From a checkpoint of a small self-supervised audio encoder (BEST-RQ).
Model: 4.03M parameters, mfcc input, norm groupnorm, depths [8], widths [384].
Training: soap at rate 0.0034, 11200 steps, batches of 384.
Data: 39062 training examples, 110.1 epochs.
Rows from block 4 of a small self-supervised audio encoder (BEST-RQ), named by matrix and row number. Each number is 128 + 24 x the weight over its row's rms, rounded and kept within 0 to 255. All counts start at 0. Numbers have three digits each. After the name is the row's rms in percent of the matrix's.
After each channel's rows are labels from the 100 clips, of 14848, where the channel reaches its highest value: "responds to" is what is common among them; "loudest" is the band of the loudest frequency at the time of the peak. Only what is clearly more common there than usual is listed. The data: synthesised imitations of 52 everyday sounds, one a clip. In brackets: how many of the 100.
# c30: last pointwise conv (model.blocks.4.c3.0.weight, 384x384x1), inputs 288-383

c30.214 102:119133117158107124105147117109151141136136120112129148102114100123089128123123151114110139120093161125108112156107137163099138087118124101142131109118145099140115123153166131140095106115068117149131157103147147140153113133190127107126131175110126136116101169098148149144111115091124124174
responds to: people (50); crying baby (47)
loudest: 500 to 1000 Hz (38); 250 to 500 Hz (31)

c30.63 103:115150158123126136105142126188143088080105140102116134096131126155098170136169121144098139125120130179140126111140113112119152160151143156159142119148118097144171168138128137107119106139122085145134099127176124158122206145131168143129119135132112120157121094122128120121136128142099166154
responds to: signals (48); siren (39)
loudest: 500 to 1000 Hz (34)

c30.380 107:089141098069096143150144150115162155139081135113146170123099094165115119138121127121117121174100123164102120161153121122082110128116119118109125172106106134115120105174133176119137091145100076122122145138099106122128089112099116136075104157129148117166083157157174126116183128117139127137
responds to: mains hum (58)
loudest: 250 to 500 Hz (57)

c30.155 097:132104147119107131127139135102115138115090137101128150130166112180139119117137099125095101160073139128105111119073153120120150126135124133158124119121120108134130111177130114118140084106118142097118139129088100124118123083114157133082102122138147119125148116120125098172161115130109168110
responds to: meowing (43); animals (43); siren (36)
loudest: 500 to 1000 Hz (72)

c30.220 100:111155097091098080153085147104172146143131139143121119125111118105144168139154139099111120091142140109127120150130130168147136144085151135111127122143147153134122146090142157155099135163129130083147127191137122099087140125115130146139157132178134104105146100151106126135201131104148151119
responds to: machines and effects (67); electric buzz (43)
loudest: 250 to 500 Hz (29)

c30.228 101:151154147125146192113105116128193156120147106129156129091125089085174122174142166126125156136142132145122119103122126094148143080114163117091114110109107144140122139126128115083132186135167143158111105107138121131115131139119128139137123098101147081127135167160110114129116165104148109136
responds to: crying baby (77); people (77)
loudest: 500 to 1000 Hz (74)

c30.256 099:134122139156156143131123095116103116164157125137139115117134162091100141123102118156111158153159142093058157104121129101151144123089127124113112103155117113113125132119093096142127126113138117109136137120118101158150211147134116138163126122125109127109100129137161107121138166163182094178
responds to: crying baby (51); meowing (32)
loudest: 1000 to 2000 Hz (86)

c30.113 098:105145140154142127143132143140143133184109098121084121120134139151094103109133138130095116135096166107099117120112098122117148132112060135109124162126160177125104096148103141130157154141140119131104096121100135109109162167162143108109113140144132094114105178116147111101159112106155142132
responds to: people (37); crying baby (35)
loudest: 1000 to 2000 Hz (47)

c30.140 097:134098134110198132137147173168112125086140115184110144138149103133127150130114102079157138140096109141144149147109117094119119109129117105190115150108123119128079101131105120131113123148118106143125151110147145164163146102086122116096135124129052123105134153160093137088176136150136120129
responds to: group: animals (48); mooing (45); mains hum (45)
loudest: 250 to 500 Hz (44)

c30.197 101:130093179100112114100150111160113116134107117120116180111111137102129095120148146105122142129110140114153110155118119119176113160148149105120144123117139136117142136148070163103118148130144122134145139155101096140127101164092137105085109125109146124099122136114126139148119108126132113122
responds to: animals (48); mains hum (34); howling (25)
loudest: 500 to 1000 Hz (34)

c30.72 099:109151105134107105113142139089126110125158159145080107086137133112131109136161108113109142099141112093109108141122144088120146114149107120126131165135145114130107156119113133109140195117087125149136139118060115112123150139160150072147158130147116122121084131113095106121112145129122109120
responds to: people (41); crying baby (35)
loudest: 1000 to 2000 Hz (42)

c30.123 104:107143145139196144126144180134108080167150143115129129149136119162091159108121138122119134099165115112100117202071143120123151129158139127126151138119134100148144092106159133157119097139157113117118113133115139114097129130113143149177175110145118107121107138136111098139158135121120120121
responds to: meowing (65); animals (65); siren (28)
loudest: 500 to 1000 Hz (84)

c30.342 102:114145139183152080146141127114118128160108142117114174093090151151158122123094127181152090148134133104124063138117120120087146143125137117122126084129085126141121111129106136123119154145148128111147102168113163148127151130131102102128176117126121103097164076128136171143115100149153130111
responds to: animals (56); howling (25)
loudest: 250 to 500 Hz (28)

c30.223 098:093117110125087085175138162122127102099145167133148149127120133115125133172143094095141124169124095142138112155111106137147129105149126161126165095105085152138120085135132076123111104130128125125131093170106117188147141128137089106158146104147129175109188207123116152169198132142080124121
responds to: mains hum (44); electric buzz (43)
loudest: 250 to 500 Hz (31)

c30.370 101:118128151085130156116140098100137146156132164082135138111134133120083128106115104126134123131099157121120107132174126106160100100178137123157150151107116110134163124121117127153144117126119151114166132116117133132146130113128099098088159168132140147086165121146153103075149127141114121141
responds to: water drop (29)
loudest: 1000 to 2000 Hz (45)

c30.54 098:121067127176144171147158117130137122127131158108129114067161106143117103157151142091127143124118143102137110134138143132127142137106115099105113121159159112080123148149123108128113189109130141097141124113112097100105121128090087116151145142145125141117110120113132130124081162115128136146
responds to: animals (45); mooing (37)
loudest: 250 to 500 Hz (28)

c30.43 104:113151110133119118149141133136136132114131162163166148123124195115106128105107088096127143096122207133121151111147128132174096123151159127159085135090102161104127142128145135127110146134137129129095107132113107100133161099103138161123122159172133156130170116153155122138080099124132145130
responds to: signals (60); siren (52)
loudest: 500 to 1000 Hz (49)

c30.157 101:137095104143085135141142150123135117150112127131144157093124178135149151159114106126088134103119183157120090092146105160102114129118134133171127150120087177149120139164134111124135123154095119149139129113119079087124118135149147132128120089148129106079117100111141131141143140144132117091
responds to: mains hum (32); zipper (26)
loudest: 4000 to 8000 Hz (39)

c30.182 100:141084126138125107093103104086108126150102128154151154095114118120077122070104062130170162106136100136107106127143126143139184153124125092125103133135142117097114113148123124128095142130143128119130136125165153122155149119107134105112086086082116097134119137125111112132146140144136179093
responds to: crying baby (28)
loudest: 1000 to 2000 Hz (42)

c30.146 093:135125116149160141144138140147142113087147146179139110097114133139150097127163101122088101109114163100125150127101121109165157123097104130163138149089115097134150129080146114113151123130112149154136136103120121132109154137143132141181133177097139097130144132113148099149124156152136134119
responds to: thin (high-pass) (30)
loudest: 250 to 500 Hz (35)

c30.153 099:122127125083080178138101106121148090107123140138093138120135154095137167142135141171137149115090139125193152174107134117119104111091087166125100094118105143080129106123094112139120186089119108130179116131146133145123134133154139146122126123108145107101161168108102164160144120111125120134
responds to: crying baby (55); people (55)
loudest: 500 to 1000 Hz (66)

c30.322 107:127092096119084092093114116070137165134134093157104133105111100146158096178099143148078116071122150114160127101072107116126142125143135130102136149111160111129117123163115166112154138106108146136096138129151116112135105139124087141159097106095146165088107157151165107101123109145105144105
responds to: signals (40); siren (39); mooing (26)
loudest: 1000 to 2000 Hz (43)

c30.124 100:104165149123093103118071169103132115142146142114178122157144108086125136134093142129109143116109122146069133113072158155124120115113108143140109084133098115134095105140153177141148121124127108132135098155127120109121126158142102127142123186139127160176126233138092123131142095110109126109
responds to: mains hum (59); group: animals (34); mooing (26)
loudest: 250 to 500 Hz (31)

c30.34 092:120140154158106099135152080129093147135118137149098154096138123099140140121131130102140139158117182144131087098107111100140108146151130183152130092123135087110138111130130099182160149057116099144148103137110087113103142111117127148133104153113141072160134110121114131138120144140127144130
responds to: mains hum (47); animals (44)
loudest: 250 to 500 Hz (28)

c30.281 103:157166093139076169117169155154166144145165124118097191134103164195099176116115105129109148123132102143125136158105162115142118161104125105094141119153103120103114132128155116144107118155097143121086114122092107127100127139147135134093090118101113099134119125107122092154143118138146123155
responds to: machines and effects (48); electric buzz (43)
loudest: 250 to 500 Hz (40)

c30.98 102:115128126136119082164115150112134156158137166114153090101080103179148136137165150115131171109136167139132146094087160122170159137129102134158123093110094071117090098100113061124092110113136154125103131105090121175142137115098137087133103122112144124123135120110154070179145137149100081156
responds to: household (65); zipper (58)
loudest: 4000 to 8000 Hz (54)

c30.86 103:130094114082151084096169139110151087128124097129131089115094121114117127137168101156141171140111184131114114144085105154098178107115131092160137115117103150148109139135158151183142135142153103090135108117155111146128093110151135152132189128132144162157154109114082152073110127139103159127
responds to: mains hum (39)
loudest: 250 to 500 Hz (31)

c30.77 103:099124143122141119157141155144103168126128106087149138138093120102113127107103141151073143142100177130150099163140210110137143081150131138157144136150094094154120137107107118130137152128131150091126141135135105088150107115149129120145138141125128141092137115128099188098170094144147123128
responds to: machines and effects (45)
loudest: 1000 to 2000 Hz (31)

c30.207 102:139167132100126127147086135129191101172147121105127137083133086122140117104153167137097066161139107112185174181135088127156103128113100095124123154124130176120139106139087096160119166150103123149128142140179116133138130129116160155073153113094110137113146104137125138146125102099124120104
responds to: people (63); crying baby (60)
loudest: 500 to 1000 Hz (65)

c30.137 103:119148174110101109168122170120162126087102104099142127099150138164111109172146103112124132132103166123103163129112110155167168112091129147175115157089089126121150077127150118131160137105110200120104129112119147115188104143143129106122145165097087122121110112104174126138123110144118191130
responds to: household (79); zipper (78)
loudest: 4000 to 8000 Hz (69)

c30.239 099:141105137145114168128126111101153121119149129144123111106199174114113115133140095135105164139092107108121061126074137117119165115160132103148140136129167140111148160129128089093161093104161108124145111134175146093133123138130108121130156073118109141168161121155141138126097108157104160143
responds to: thin (high-pass) (41)
loudest: 250 to 500 Hz (35)

c30.0 106:098166153138126121114137147153141130132144185110111120096140135127097100164064137091124149126137145144091115078145124133136147107115151166118185118100129077148106093150123087096105164137093113134140101090114158154152175115127126158124119077125116157053158105103130121122145149149117138118
responds to: people (38); crying baby (33)
loudest: 1000 to 2000 Hz (41)

c30.53 102:151118164150143101115071075142184126125147116127127110157143091111124105151155136163086107125141096087095086093073161145117117171132132097182117069126141169120089135139131180130114153143130182152105181144137145124116119119123129139130102131143126110129136106116110076125087152197110135107
responds to: animals (43)
loudest: 500 to 1000 Hz (33)

c30.269 098:128134133130102102122150125099126155149155185153094126116196126133123105143152116157101112130083149118173107151097154118110108076131129122139114125153161123142140120173091087119114124128143126107145142164123131128112119143124153083134118074142164127155121120107084149195119104143124147127
responds to: meowing (29)
loudest: 500 to 1000 Hz (44)

c30.10 101:130125085148152154123150170120192137135129082117127116124168175125170106121091072103132129114112149160079130151149163170123139086147111143115096179152131103141130132168140165145111159173163126130162148139158154169117135143133139154097130109089134144121117116131160133100115107123119124137
responds to: meowing (53); crying baby (32)
loudest: 500 to 1000 Hz (82)

c30.276 105:130134144130152128169131117121115104064152113124122101106170101133127096105120171132073153138126145145172111164144117105147113105159169133112129133116165090116162153156125135146105132140080109148127127109109149111138120116163129090128108168115104142086134103141145107116127108139093160119
responds to: drum roll (27); music (27)
loudest: 2000 to 4000 Hz (30)

c30.226 095:160150147108150152131141154151172156124105122152106137125108154104126117121129118098101144117147181102123123162126147143159150152142095140103164139157118139108147150167134141123114138124147111136126135172167173127110142113130170151131173110111126076152138147142106122097117117156128139108
responds to: reverberation (60); text has "room" (60); text has "reverberant" (60); group: animals (34)
loudest: 250 to 500 Hz (32)